config.yaml
model: "multi-label image tagger"
mlp_ratio: 4
fused_qkv: false
moe: "expert_choice"
num_experts: 16
patch_size: [8, 8]
pooling: "class_token"
num_labels: 18
mixing: "mixup"
beta2: 0.99
eps: 1e-08
one_sided: true
batch_size: 128
Rows from expert 1 of block 9, named by matrix and row number. Rows with one number belong to one neuron. Each number is 128 + 32 x the weight over the matrix's rms, rounded and kept within 0 to 255. All counts start at 0.
# up: expert up (model.blocks.9.mlp.up, 16x512x256), inputs 0-85
# down: expert down (model.blocks.9.mlp.down, 16x256x512, transposed), outputs 0-85
up.256 [130 133 121 124  97  79 161 157 114 105 116 130 143 135 140 100 123 114  96 100 142 163 138 157 135 105  82 140 145 118 153 158  97 100 159  74 135 114  71  73 153 129 106  93 124 177 100 140 103 111 128  93 134 118 161 136 167 186 100 171  75 122 142 141 143 121 138 127 111  94 125 145 142 162 131 148  90 164 155 135  75  87 151  94 117 174]
up.257 [ 94  81 133 117  91 121 139 136 105 129 124 116 137 107 128 123 144 113 116 130 108 152 134 151 127 127 107 157 112 114 125 120 124 129  90  93 141  82 136 108 123 145 159 127 149 122 144 136 129  96 122 137  95 121 150 148 106 157 145 128 132 133 109 177 128 112 115 144 126 149 137 158  72 181 108 117 129 121 112 137 129 116 107 131 142 180]
up.258 [113 110 128 103 151 113 153 123 151 176  82 175 105 129  91 142 220 130 153 130 110  80 107 146 106 144  85  92 135  87  66 145 175 128  78 175 118  96 127 115 125 184 107 140 129  97 112 155 131 151 163 147 104  71 143 153 107 115 172 164 155  50 127 129 111  61 124 118 173 212 116 103  98 135 171 143 154 134 165 142 146 148 129 144 146  88]
up.259 [152 120 122 163  72 171 101 130 150  94 159 100  94 135 123 104  99  77 154 110 101 134 109 110 143  70 106 136 107 144 139 148 125 138 113  83 139 107 125 135 133 135 132 157 146 161  98 122 135 162 160 113  94 164 148 159 119  52  82 173 111 102 136 159 116 135  89 121 149  73 130 117 102 137  93 125  88 112 132 138 140 104 147 110  93 129]
up.260 [ 98 116 139  90  97 110 138 116 139 131 117  80 149 111 151  95 126 107 117 190 119 150 107 117 137 154 150 125 128 119 100 101 146 117 131 136 158  86 135 106 147 142 154 174 153 109 169 152 144 112  99 112 118 114 157 162  96 158 138 124 157 137 147 143 118 136 132 157 142 131 125 126 128 162  79  97 140 133 103 137 167 145 169 113 141 170]
up.261 [135  97 171 123 113  52  91 138 156 140 173 161 107 165  79 167 186  22 126 125  98 208 104 140 149 151  93 194 116 100 152 176 105 156 141 133  36 187  92 204 163 143 149 140 195  77 108 146 102 149  93 117  65 184  71  79 180 157  92 178 199  85 174 114 107  72 149 143 134 193 250  95 145 177  91 119 153 149 183 170  49 136  94  51 150  89]
up.262 [136 129 120 142 141 124 140  85  84 172 126 143 120 122 137 118 161 148 152 103  67  76 168 112 112 100 137 121 124 153  74 113 100  82  92 156 146 133 114 103 110 122 112 163 122 144  49 161 102 119  88  86 168  82 157 167  97 135 148 120 178 161 121 139 111 154 173 101 191 130  86 140 146 104 143  75 131 119  83 115  70 168 150 135 122 142]
up.263 [ 42 107  37 112 113 141 176 117 126 141  70 151 119  90 155 150 221 115  30  53  78 158 183 158 101 151 159 149 127 126 115 156 125  89 147  91 173  92 153  30 135 249 122 103 117 135 126 147 128 112 153 163 139  99 154  68 213 171 166 117  27 128 161 147  68  84 124 138 186 181 115 142 144  90 176 125 157 170 125 133  73 174 171  78 173 102]
up.264 [163  92 137 102 111  98 130 114  72 125 147  85 168 136  92 131 163 132 156 103  63  53 119  87  80 129 200 144  92 144 122  77  64 123 134 157 106 167 115  96 128  90 152 107 159 127 137 177  57 192  77 100 122 119 119 112 105 120 161  54 176 151 114 157 111 100 104 163 159 157 135 123 145 108 167  65 208 143 118  71 129 103 201 138 159 115]
up.265 [125  84 150 127  80 132 128 138 165 126 166 118 117 135 113 100 116 139 139 158 103 118 113 137 107 126 104 126 157 143 122 142 114 112 151 113 151 117 124 134 112 127 165 131 133 134 126 136 114 187 126 119 133 145 135 156 142  85  62 137 120 135 111 122 128 177 116 133 125 157 126 128 170 143 109 119 129 132 122 126 124 131 139 123 120 174]
up.266 [126 119  63 121 118  83 137 120 113 140  97 200  93 130 129 161 222  68 117  98 105 192 111 100 137 112 128 199 117  86 149 171 190 140 103 137  93  89 159 130 201 237  92 129 155 113  95 124 132  85 178 134  77 143 137  90 193 105 112 173  92  51 178 116 108 126 104 106 143 195 124 126 113 141 186 114  78 181 176 173 107 168 103  79 169 121]
up.267 [133 113 120 131 100 105 113 157 116 140 126 124 122 115 131 134 167 142 128 127 122  92 125 176 118 127 132 113 120 121 122 147 109 115 136 119 134 138 134 148 125 141 133 160 110 139  94 143 118 150 135 107 112 122 106 124 157 164 126  90 133 160 143 117 131 146 144 133 158 158 149 116 124 145 124 110 119 146 107 115 115 121 159 116 126 149]
up.268 [176 107 160 106 169 132 159 127  94 167  96 134 166  93 116 112 126 177 117 132 106  40 157  88  91 118 235 106 120 140 177  70  86 149 131 162 152 106 136  89 164 132 105 136 164 119 113 137 101  95 112 152 177 125 101 120 113 118 133  33 189 137 141 178 103 154 156 163 113 150  97 116 166 155 180  60 193 115 102  99  99  84 189 118 148 152]
up.269 [175 161 136 107 107  96 132  99 176 134 154 106 149 128 118 127 168  88 141 123 117  62 115 101 169 161 131 150 148 134 121 112 103 133  85 144  78 210 155 118 148 108 136 118 147 159 135 153  79 152 108 111 115 111 106 108 132 175 122 124 200 116 122 174  80  89 193 174 160 103 171 131  92 137 134 154 149 103 123  99 114  99 164 141 142  54]
up.270 [129 123 157  82 152  76 168  79 160 160 131 174 107 168 143 129 160 127 101 123 112 112 118 165  98 149 177 143 125  98 124 100 137 139 120 145  94 123  94 150 136 142 155  90 146 132 144 210 125 147 104  99 149 121 117 142 156 117 124 102 188  89 139  97  87  97 154 112 119 138 125  72 177 195 136 114 204 152  95  78  95  90 148 119 103  96]
up.271 [159 133 139 113 128  55 117 128 138 165  94 141 159 167  87 159 222  59 190 167 137  87  83 106 151 157  82 131 177 127 116 151 108 171  96 204  60 138 127 153 125 160  86 151  92  82 159 149 116 150 130 128  81 151 119 200 100  88 156 166 227  82 119 121 129  79 161 156 133 209 179  99  88 193 126 162 148 117 140 119 192 162  76  82 182  75]
up.272 [105 124 135 130 113 103 146 140 128 119 142 144 123 129 140  83 135 116 148 123 121 164 151 116 125 119 142 128 115 133 115 133 117 146 100  96 149 123 110 165 125 143 153 158 130 112 124 131 118 140 132 124 148 160 148 145 134  93 130 144 144  94 105 102 136 162 128 128 148 134 145 140 145 140 116 158 152 133 131 143 128 123 127 122 102 167]
up.273 [107 133 103  77 136 125 150  98  94 133 125 148 114 121 141 121 144 120 105 167  81 107 126 175  86 153 114 185 136 104 100 149 175 111 119 139 152 106  46 139 145 206  95  80 161 103  63 156 124 115 103 114 151  81 137  93 177 117  85  58 108  83 149  78 126 146 121 132 137 134  76  92 190 141 160 108 156 233 160 132  73 131 187 114 125  81]
up.274 [137 158 138 142 111 134 181 153 132 132 144 168 117  99  85 129 126 118 113  95 139 166 111 109 120 114  94 152 154 140 139 118 149  62 217 132 160 132  84 112 119 129 125  99 114 119  80 143  84 131  92  97 156  94 161 132 151 111 167 121 126 142 141  82 126 175 157  96 138 106 119 156 121 131 113 110 109 143  77 115 145 137 166 107 112 147]
up.275 [137 108 131  96 128  61 170 128 105 163  64 143 122 122 123 149 228 121 148 132 103  63  95 140  77 132 129 125 127 134 105 132 125 148 127 157  95  93  93 128 115 190 104 162 136  87 109 179 136 134 134 116 135 137  97 157 155  97 161  94 191  66 139  95  86 102 156 135 169 199 147  92 151 187 153  71 191 192 120  91 108 134 139 126 169  41]
up.276 [138  88 171  91 146  89 130 125 132 105  99 126 114 138 117 171 187 130 163 157  85  65 101 181 134 141 162 137  99 116 125 111  81 166 117 132  64 178  98 142 132 136 141 164 178 117 141 193 100 166 108 139 147 133  82 108 132 134 137  97 245 108 165 100  91  48 133 140 171 158 168  69 146 156 121 104 206 133 112  92  86  93 170 130 109  40]
up.277 [118 133 164 125  84 100 140 134 146 129 125 121 100 132 147 168  85 123 127 126 157 178 124 130 106 124 137 122 133  85 144 121 126 116 180  41 126 134 127 122 138 123 127 108 137 131 123 132 105 139 106 148 124 115 102 114 122 141 113 112 149 125 135 152 128 124 162 122 122 157 140 142 141 144 168  91 120 132 137 119 114 111 113 146 146 143]
up.278 [187  94 131 123 109 131 168 126 117 140 100 104 173 108 131 116 156 114 174 156  60  21 124 116  78 132 176 118 137 146 120 122  93  98 106 179 108 159  63 118 150 127 140 150 129 141 120 150 107 173  80  77 122 143 146 135 114  76 164  17 184 189  93 136  26 119 150 195 152  94 122 141 125 106 175  56 146 150  92  91 121  87 218 182 149 102]
up.279 [133  97 145 121 115 103 124 137 146 107 133 128 142 121 157 105 150 107 120 144 116 133 117 148 123 115 152 112 139 148  95 134 140 106 116 104 105 104 109 119 140 103 140 117 126 133 128 138 119 182 117  98 132 139 156 141 130 100  53 140 137 114 114 137 135 125 145 134 129 147 139 142 163 130 149 114 113 133 128 127 119  80 141 109 119 136]
up.280 [ 77 155 131  78 153  94 134 130 109 154  80 174 140 116  91 177 227 165 149 148  91  83  98 173 131 149 132 100 139 153  72 136 146 143  96 186 112 107 110 145 114 193 123 134 149 112  94 131 163 134 189  89 124  90 104 115 153  68 148  89 141  63 143 106 126  40 100 153 137 205 151 118 131 127 175  96 121 190 161 111 163 134 140 115 166  70]
up.281 [129 158  91 132 169 120  96  80  80 114 134 136 132 114 126 219 136 131 119 137 104 128 161 160 159 147 120 159 166 112  94 115 157 119 184 165 130 107  94 152 126 117 147 110  76 143  33 154 126 111 139 160 120 114 136 155 140 165 131  79 145 131 118 134 132 107 157 193 161 136 135 131 132 168 144 106 145 150 149 119 118 165 120 102 125 143]
up.282 [ 54 143  80 143 113 123 108 105 117 105 119 188 126 143 100 132 139 121  79  95 128 104 163 162 126 141 162 142 106 110  99 107 101 119 108 144 113  90 157 151 148 107 145 140 165 144 102 162 106  90 162 187 127  61 108  88 156 143 171 131  76 108 134 196  93  90 133 157 179 154 136 111 140  77 190 161 149 110  93 137  96 152 120 102 174 101]
up.283 [104  96 108 105 151 148 105 107 108 149 111 125  97 123 130  74 141 147 147 131 103  92  90 114 122 105  90 128 132 166 108 126 178  98  75 207 112  90 128 137 106 151 133 140 105  94 132 151 172 109 120 111 145  85 144 175 121 101 115 160 139  86 151 123 151 119  73 100 176 168 103  94 118 149 126 127 120 176 187 157 145 107  86 133 136  95]
up.284 [113 122 117 120  92 162 156 195 106 151  40 104 178  82 116 130 102 161  94 109 139 100 102 176  73 113 119 101 130 152 101 167  67 119 117  89 167 104 128  96 137 180 165  99 169 122 145 148  83 213 135  84 164 115 158 121 129 103 172  66  92 190  96 104 146 185  97 179 137 143 122 181 159  64 164  86 124 180 167 127  83 121 219 162 128 116]
up.285 [171 117 147 128 131 118 153 122  73 200  80 120 128 143 146  70 124 124 164 112  51  73 145 106 112 127 182 132 113  95  91 107 117 104  86 117 147 147 131 110 144  93  50 135 165 102  78 142 143 172  82 144 115 126 145 120 101 133 155  54 108 126 148 143 101 181 132 122 186  78  57 135 156 164 230  88 194 115 129  86  64 140 150 162  76 124]
up.286 [164  87 149 149 105 112  88 145 127  85 143 111  99 125 105  97 132 139 156 147 110 117 129 155 128  99 101 154 167 135 109 147 135 143 121  91 120 135 113 135 123 125 123 142 146 112 107 144 123 169 148 122 115 134 131 158 142 111  89 123 131 111 127 128 118 135 141 112 114 131 122 155 163 113  93 148 126 128 127 152 101  96 124 130  96 123]
up.287 [126 170 135 112 129 137 128 144  94 117 119 201 150 131 121  88 119  92 155 154 119 127 127 116 135 128 172 113 112 125 104 100 137 126 113 109 148 120 166  48 125  89 126 150 101 180 103  92 104 126 164 176 148 109 124 124 145 157 137 137 119 206 140 201  83 125 151 162 134 100 128 128 140  83 175 167 151 144 125 131  78 102  54 146 125 132]
up.288 [153 115 150  66 137  62 120 122 100 170 108 141 133 165 125 178 178  79 146 172  75 174  95 124 131 153 144 155 114 105 116 155  92 132 163 104 129 149  54 106 127 181 148 138 161  89 103 165  84 162 115  87 136 181 104 118 196 122 144 136 189 112 163 118  82 106 142 151 160 157 150 127 162 134 113  60 201 166 137 103  80 129 216 103 132  57]
up.289 [131 126 152  68  95 102 100 129 128 165 166 126 123  84 168 105 126  91  99 138  99 192 134  96 145 126 163 112 125 154 105 109 150 148 151 131 126  82 100 125 157 120 130 158 160 117 125 140 114 100 102 104 125 123 151 116 105 163 168 128 129 152 139 149 135 150 180 129 103 135 158 149 142 137  69 125 142 176 102 153 154 128 151 126 160 169]
up.290 [154 123 136 101 134 145  68 143 121 166 177 160  90 138 113 156  42 146  99 100 143 177 134 167 143  81 171 212 155 123 216 149 118 144 103  87 181 156 124 105 218  88 192  89 160 154 117 125 167  35 104 117 160 158  88 104 193 197 117 143  65 165 120  96 106 155 116  98  77  67  76 181 116 164  96 194  84 165 132 119 136 124  77 126 122 136]
up.291 [161 123 123  97 119 123 139 181 125 157  34 121 189  86 105 141 126 143 100 120 137 156  98 177  94  74 154 100 131 147  92 164  84 102 192 102 145 116 131 101  97 123 162 108 174 130 125 167 119 171 131 121 192 122 163 103 118 115 183 101  85 111 112 110 144 171 131 149 145 113 130 197 125  80 131  84 131 165 126 130  88 155 174 120 128 176]
up.292 [170  86 163  96 166 126 151 145 113 159 117 110 109 184  91 106 125 135 151 141 102  93 167 101 106 155 220 119 105 114 152  70  68 194 129 131  89 152 137 108 141  98 107 105 166 143 108 211 102 139  70 154 153 113  97 115 118 118 152  81 194 124 148 192 103 140 144 168 141 129  84 128 159 131 190  47 244 104  99  67  62  81 189 136 158 132]
up.293 [112 149 109 135 152 142 133 102  94 109 132 140 131  75 122 183 151 156 119  90  76 139 135 153 117 126 158 138 176 150  98 139 120  91 160 147 118 124  91 139 136 138 124 155 106 143  48 148  87 115 122 145 133  63 138 125 151 130 160  68 147 139 125 107 124 104 139 186 154 161 137 141 163 149 108  64 146 174 138 109  78 200 136 120 153 120]
up.294 [114 125 104 100  74 115 155 157 105 188 112 136 106 117 134 172 119 107 112 107 116 150 105 123 129  92 137 122 105 145 145 123 135 119 162 106 142 109 119  90 117 159 127 144 146 130  97 103 125 107  91 116 155 132 155 135 134 140 151 110 131 141 136 162 107 146 115 116 145 148 137 172  86 172 127  90 159 122 150 120 127 131 159 121 102 147]
up.295 [128 122 137 109 140  78 113 138 147 158  80 159 156 136 109 152 220 117 177 146 118  92  86 129 121 144  83  85 140 136  83 164 149 115  99 196  66 107 108 176  85 167 126 174 105  95 120 134 143 135 147 105 101  87 134 183 141 111 168 130 193 101 127 102  94  71 123 145 124 205 166  85  94 160 150 111 146 165 168 109 186 162  82 148 185  84]
down.256 [125 109 170 140 108 129 108 106  86 152 166 149 156  80 133 136 203 124 109 133 129  75 131 107 104 164 139 131 126 115 144 142 105  89 139 117 138  88 195 137 120  99 147 116 128 117 118 139  98 136 161 158 150 135 148 110 100 113 117 162 163  95 129 144  99 149  98 116 141 175 132 143 153 137 100 102  86 148 174 100 149 142  90 155 161 108]
down.257 [136 145  91 135 123 141  90 108 107 129 126  99 136 141 138 146 123  93 140 118 117 126 150 129 131 142 114 116 129 123 176 134 133 143 114 103 132 113 167 142 136 142 146 165 160 146 134 115 161 153 105 126 133 100 130  80 111 147 128 118 159  80 121 149 125 173 116 141 128  73 120 112 157  96 121 143 149 169 153 128 131 152 115 131 145 158]
down.258 [189 139 139  89  99 147  93 153 184 120 148 127 122 183  98  60  51 131  65 133 184  96 104 161 159 137  80 201  84 158  75 123 115 168 240 133 122 188  87 177  61  64 118 171 128 104 144 178  99 132 140 130 141 146 122 187 121  55 102 124 118 137  83  97 142  90  88 128 134 111 133 167  93 106 100 124 157 123  95 105 128 114 149 101 113  95]
down.259 [104 115 157  74 150 136 155 176 113 188  99 106 152 133 135 112 153  82 132 133 185 177 154  91  86 115 124 114 122  76 149 126 126 132 146 144 132 111 125  53 115 164 143 128 129 111 146  70 190 122 137 138 175 198 112 104 138 117 109 162 113 150 117 131 110 160 124 122 172 131 124 145 130 140 174 150 151  97 156 103 110 132 142 113 148 164]
down.260 [124 173 102 109 137 131 145 124 104 114 157 123 127 157 110 169 134 135 149 113 122 109 146 133 118 125 156 109 113 124 147 142 114  80  94 119 115  91 110 150 151  92 122 133 143 141 109 107 121 141 140 137 130 102 105 110 145 126 173 111 171 102 100 107 101 147 127 169  77 130 124  74 154 129 130 118 130 151 122 145 129 130 120 137 156 122]
down.261 [146 136 126 191  72 120  26 114 205 159 159 169 117 109 148  15 117 199  90 127 134  50 107  90 112 135 145 180 112 209 122  84 147 124 200 152 125 153 149 141  75 122 130 108 129 166 168 193  91 107  84 140 174 118 147 199 104  85 137  92 105 132 116 152 145 105 131  97 117  96 121 172  82  84  70 194 166 126 100 136 152 118 141 148  98  96]
down.262 [123 128 167 109 100 160 170 138 141 165 135 121 133 125 144 132 106  53 122 148 158  86 166 122 126 228 146 118 125  82 148  91 127 149 159  69 149 125 142 152 126 134 166 127 119 128 131  94 110 149 130  94 137 139 107 127 153 101 106 174  97 143 158 101  77 134 115 134  87 101 141 119  93 166 110 157 149 122 143 126 116 167 166 101 129 142]
down.263 [194  99 139 146 130 104  65  80 171 113 163 142 158 149  76  83  88 200 148 183 115 105  84 114  73  61  97 182 158 102 151 132 138  91 126 194 145 121 104 176 113  58 148 140 123 148 144 137  73  91 138  99 115 111 139 139 113 137 114 166 156  87 116 136 148 180 138 110 112  82 122 158 218  75 106 105 131 107  93 146 151  99  98 133 162 156]
down.264 [ 86 154 144 125  95 116 125 160 200 155 131 129 142 117 137  52 106 127 156 104 119 156 118  71 133 161 116 180 133 101 131  78 175 129 122  91 143 148 110 175 107 146 175 107  69 112 189 122 114 101  97 135 131 114 102 137 116 131 113 137 112 177 153 155 148 129 168 131 134  67 126 151  79 146  87 168 147  84 160 133 129  83 142 169  99 112]
down.265 [113 115 139 107 149 150 138 177  87 152 106 101 150 143 162 150 137  63 147 134  96 168 128  97  90 123 123 107 111 101 152 111 163  98 119 112 159 137 157 109 132 195 175 123 154 140 148  90 155 112 131 114 169 143 150  97 136 128 118 139 110 111  98 131 116 149 147 132 121 103 135 172  98 148 148  86 140 126 115 117 112 119 144 118 146 172]
down.266 [154 153 112 121 126 156  82 154 169 142 122 148 152 179  55  90  83 198 132 128 132 104 115 133 132  86  96 177 120 136  62 119 141 125 107 172 125 142 119 121 100  45 122 156 126 151 134 151  99 113 140  88 155 159 134 177 140  67 149  95 132 144  90 126 115  93  87 120 104 136 156 102 132  71 156 122 170 135 114 147 132 120 116  82 137 108]
down.267 [105 133 110 112 156 144 160 139  76 130 129  77 106 168 142 165 144  94 140 136 103 159 166 159 138 132 138 111 103 113 119 149 136 114 114  84 137 110 153 114 119 139 147 157 179 135 131 101 162 131 141  98 157  90 135 118 117 149 136 121 186 107 126 104  97 151 136 149  93  86 122 114 141 133 144  98 117 145 120 125  99 168 153 138 136 115]
down.268 [118 145 103  96 158 114 107 162 179  98 108 128  98 123  65 106  51 133 139 132 115 154  91 129 197 160 147 160 169  93 141 142 157 130  89 116 145 125  50 141 155 110 149  84  69 126 144 165 126 110 150 168 108 144  93 138 152 155 113 133 120 158 183 111 187 103 123 145 112 125 136  97 130 145 112 170 119 118 142 160 119  82 148 148 101  87]
down.269 [121 225 125 111 118 131 128 170 103 114 141 120 124 105 162  50  50  78 183 136 153 107 141 100  89 144 134 144 167 113 114 116 162 128 125 104 148 138 155 135 129 156 130  74 129  97 169 140 131 106  96 154 154 104 143 115 115  93 128 121 131 165 162 125 100  85 145  79 123 129 121 111  99 134 132 138  99 118 109 138 105 136 171 164 103 131]
down.270 [124  76 107 197  99 100  34  98 218 132 157 175  97  94 135  55 118 209  99 128 132 101 111 137 127 117 152 157 126 187 144 107 127 125 173 145  92 175 111 159 108 114 106 124 139 143 116 178  97 138 123 187 110 113 166 147 102 118 118 115  90 129 159 125 167 116 139 111 116 139 136 172 115  89  77 161 114  87 123 121 175 102 122 122  98 111]
down.271 [165 193 152  88  95 149 121 148 179 120 141 130 115 152 125  34  72 145  86 121 139  47 103 116 161 153 131 172 113 206  95 105 150 155 237 130 127 158 129 167  85 106 148 154 114 109 169 186  84  92  96 147 179 143 108 182 123  74 128  92 105 172  84  98 114  93 102 115 113 121 162 133  61 132  75 164 165 110  95 148 111 125 150 110 103  97]
down.272 [107  93 135 107 194 161 131 134 124 150 121 105 153 150 138 183 111  99 161 158  88 189 110 133  99 131 114  87 131  99 161 117 173 104 108 125 145 122 112 102 141 188  80 131 125 131 146  94 151 140 147 126 142 133 145 115 128 113 110 141 123 102  90 141 142 154 140 122 159  98 116 141  96 132 140 109 118 112 125 117 130 111 155 140 136 151]
down.273 [131  65 135 176  92 106  62  78 194 148 122 175 120 103  96  93 135 207 141 146 135 166 119 152 157 138 126 141 117 160 128 138 130 144  86 163 109 168 106 122  97  53 118 109 131 143  90 162  63 125 199 148  99 138 146 154  79 123 107 137 124 139 156 126 128 115 120 120 144 156 183  90 167  63 102 160 103 131 118 141 149  88 106  73 142  93]
down.274 [116 149 148 135 113 137 140 159 141 153 102 153 141 116 178 167  97  89 126 140 158 132 146  89 130 159 143 137 187  69 142 104 124 138  90 129 141 117 121  96 117 118 170 133 148 146 124  77 105 127 186 116 146 165 119  92 110 107 126 127 156 114 137 118  85 126 140 106 112 143 131 125 150 147 114 133 101 118 155 132 126 154  94 134 146 163]
down.275 [154  98 129 158  81 112  39 120 239 118 144 135 107 119 123  36  88 195  72 143 150  87  98 129 151 124 118 193 106 189 132  90 139 152 224 136 116 195  95 190  99 110 144 121 126 154 143 204  92 106 102 172 102 128 149 186 109 112 111 131  99 123 115 124 190  89 121  98 139 118 125 179  93  93  54 160 138  84 105 115 132 103 133 128  88  70]
down.276 [126 109 112 180  89 105  28 107 193 131 164 177 111  88 145  18 119 197 108 130 137  93 116 122 116 111 124 178 143 216 143  97 132 126 183 148 110 160 106 170 107 128 115  75 131 139 157 187 103 124 101 158 111 115 146 173  99 114  99 118 112 113 137 142 182 144 151 101 121  89 108 165 101 100  60 177 127 102 121 137 188 102 142 153  86 117]
down.277 [126 125 107 116 126 127 120 128 112 116  96  93 145 150 146 156 120 129 101 135 112 150 141 107 126 124 136 107 153 100 144 124 119 122  61  97 115 139 162 142 136 114 145 129 138 147 121 113 151 130 148 121 136 126 156 105 125 116 152 127 128 104  90 147 108 133 137 118 126 148 103 128 137 128 126 140 116 159 102 138 131 149 117 149 133 148]
down.278 [ 87 153 149 118 135 117 130 127 135 114 102 137 134 115 167  88  89  93 134 154 200 133 134 131 123 169 142 182 168 106 154  67 161 169 194 106 152 161 115 147 129 155 164  73  95 108 169 157 140  92 142 190 125 116  99 149 145 123  84 190 101 122 154 108 168 145 141  90 130 101 134 163  88 155  99 166 124  90 140 126 104 115 120 121  63  69]
down.279 [100 105 141 119 171 141 120 155 135 135 112  72 146 143 137 139 143  75 165 152  99 196 122 128  94 105 131  98 121  95 144 111 149 110  75  91 169 140 145 105 133 201 150 127 166 149 116  92 178  97 132 130 151 131 158 101 127 147 122 109  99 140 148 134 132 156 151 146 146  80 133 144 133 121 150 111 127 126 132 131 107 114 148 116 148 150]
down.280 [183 132 140 107  87 154  77 129 192 158 121 151 129 150  73  59  52 147  93 150 153 104 110 156 147 105  88 170 124 160  97 105 126 165 169 146 126 196  88 156  92  51 105 134 109 119 149 161  91 121 143 125 120 129 117 182 133 102  94 124 104 130  85 110 156 119 118 133 134  95 138 136 113 119  92 149 164 116  96 124 135 114 160  90 123  89]
down.281 [ 89 140 120 147 115 108 137 126 113 113 160 179 109 144 151 145 148 120 139 159 132  97 147 132  92 109  90 171 187 102 136 131 121  76 112 155  98 151  76 153 147  78 118 137 137 153 104 134 136 111 136 106 105 101 106  91 127 152 155 144 155 173 122  92  98 164 149 132  99 144 183  94 160 166 114 123 142 119 106  96 138 158 104 113 152  86]
down.282 [144 105 129 186 173 120  74  76 161 130 139 141 136 121 110  77 160 191 115 135 104  87 140 132 113  55 125 171 143 124 146 139 123  86 159 134  97 153 156 152 145  98 125 145 144 142 134  92  94 123 125 100 116  87 107 137 120 126 187 126 162 106 109 145 129 214 130 120 108  94  93 115 171  92 106 103 180 138 141 125 170 108 142 146 128 144]
down.283 [125 123 163  88 142 144 118 121 176 150 131 140 129 158  73 117  86 161  89 121 141 134  96 190 170 134  91 159  92 135  71 165  85 196 134 121 111 182  83 143 109  83  84 139 129  91 125 146  89 149 172 142  81 163 171 166 114 102 105 138  87 157 127  83 141 102 104 153 171 142 145 124 138  44 123 161 113  76  88 123 100  89 143  68 141  99]
down.284 [121 138 196 143 137  81  57 128 193 130 170 155 139  87 147 103 139  95 102 138 158  72 104  87  82 172  97 202 154 125 180  82 163 189 246 124 124 114 142 179 118 108 168 104 113 128 132 135  80 134 147 166 102  83 113 124 104 148  93 193 183 134 118 131 162 156 129 118 101 148 102 162 130 131  21 153 112  97 155 147 125 120  88 171 115  53]
down.285 [ 77 135 111 134 121 107 115 121 124  81 119 128 144 101 190 144 128  94 100 152 189 119 155  89 175 165 123 114 140 142 160 112 128 154 173  90  84 170 142 129 164 189 136 109 106 144 146 139 131 131 119 148  97 105  83 116 142 126 146 199 153 128 157 107 133 113 123 170  88 134 116 126 100 204  69 164 130 141 156 154 122  95 120 146  93 102]
down.286 [111 126 161 103 149 142 122 140 123 146  98  85 139 139 155 139 131  68 125 160 140 164 128  93  92  86  99  91 145  88 142 130 145 134  99 123 173 125 149  58 132 209 158 131 179 140 130  77 204 115 129 154 170 151 158  70 116 135  98 157 106 150 143 108 123 153 161 135 134 111 116 170 137 121 137 125 124 135 126 119  97 109 151 124 164 155]
down.287 [145 121  81 146 145 115 125 101  96  76 159 146 112 139 162 165 146 128 115 191 167  99 152  89 101  85 147 183 141  87 159 161 103 108 232 124 117 133 120 130 153 168 157 143 154 151 154 166 118  89 120  84 110  82  90 134 160 166 171 137 144 107 141 122 118 167 125 112  81 134  81 168 160 157  73 132 139 151 118 152 147 115 144 130 110 144]
down.288 [133  90 118 178  82 104   0 104 205 142 153 153 107  75 142  26 126 195  88 149 144  63  99 117 105 120 133 200 124 208 155  77 145 130 217 151 127 180 130 166  96 127 150 105 130 156 142 203  70 106  97 153 126  94 149 182 111 129 102 116 105 132 137 157 189 124 149  96 128 122 116 187  82  98  40 180 135 108 126 131 145 100 111 151  93  92]
down.289 [131 157 130 103 115 117 156 164 128 122 148 162 147 151 138 125 149 109 126 124 126  95 171 129 120 187 157 105 158  79  94  89 128  92 120 127 104  86 116 130 147 110 145 150 107 148 137  88 128 122 123 101 143 131 115 113 153 126 172 100 141  98 120 156  79 118 134 167  90 153 125  79 126 104 128 146 142 126 130 152 101 142 121 140 121 142]
down.290 [119  19 101 160 122  93  92  40 205 181  99 151 147  50 107 103 137 212 163 114 127 149 100 177 123 131 157 161 145 191 169 173 122  91  94 122 109 143 135 148 148 188  87 122 130 131  60 192  92 129 135 196  65 152 122  91  72 206 119 118  45 115 191  93 167 136 137 120 162 135 126 138 159 109 111 229  29  89 151 110 149  65  93 113  86 114]
down.291 [116 129 183 132 122  88 102 108 172 130 184 128 161  93 157 124 116  94 101 158 143  72 108  77 113 179 105 172 157  82 156  95 155 172 218 115 126 117 122 179 105 100 169  93 112 147 127 124  91 143 136 136 104  85 118 123 136 158 119 182 154 109 119 109 161 161 130 132  96 154  96 149 145 164  31 129 105  77 161 139 123 116  89 147 132  74]
down.292 [118 114 101 162 120 109  42 136 203 128 126 135 118  75 127  45 125 180 118 138 113 111  93 138 145 105 129 199 156 170 161  98 145 101 159 120 125 179  85 165 128 150 170 120  96 147 159 152  84 110 105 141 104 110 102 201 149 138 136 100 102 139 162 148 189 141 147 136 116 113 124 143  91 124  66 211 132 114 151 117 145  96  81 161  94 105]
down.293 [114 157 137 124 139 101 133 135 133 149 140 156 118 158 158 151 131 102 129 144 110 104 123 109 115 124 104 123 159  87 135 104 121  82 106 130 131 119 111 142 159 119 161 151 124 120 120 117 121  96 139  77 133 118  98  98 112 163 117 134 114 165 136  83  59 106 140 146 114 156 172  70 151 151 138 119 168 138 118 103 123 167 129 124 142 126]
down.294 [120 161 122 105 129 120 129 119 100 101  96 118 166 146 130 145  99  90 142 124 125 168 133 120 107 150 158  90 129  87 122 141 132 121 110 124 127 124 138 122 128 120 157 166 130 144 106 112 138 142 134 112 128 129 123 108 134 156 161 106 149 104  92 124 139 121 133  90 131 135 118 123 152 133 135 147 134 139 159 126 136 144 114 141 119 160]
down.295 [177 157 155 114  81 143  87 144 190 148 135 142 115 143 108  42  66 166  71 138 151  71  96 126 160 139  98 173 115 189 106 105 140 164 247 121 123 198 117 179  76  95 133 151 122 134 172 192 101 121 104 153 150 151 131 186 122  77 114 120  98 135  90 108 145  85 111 104 151 119 140 156  79 106  81 156 168 103  87 112 111 130 157 119 112  82]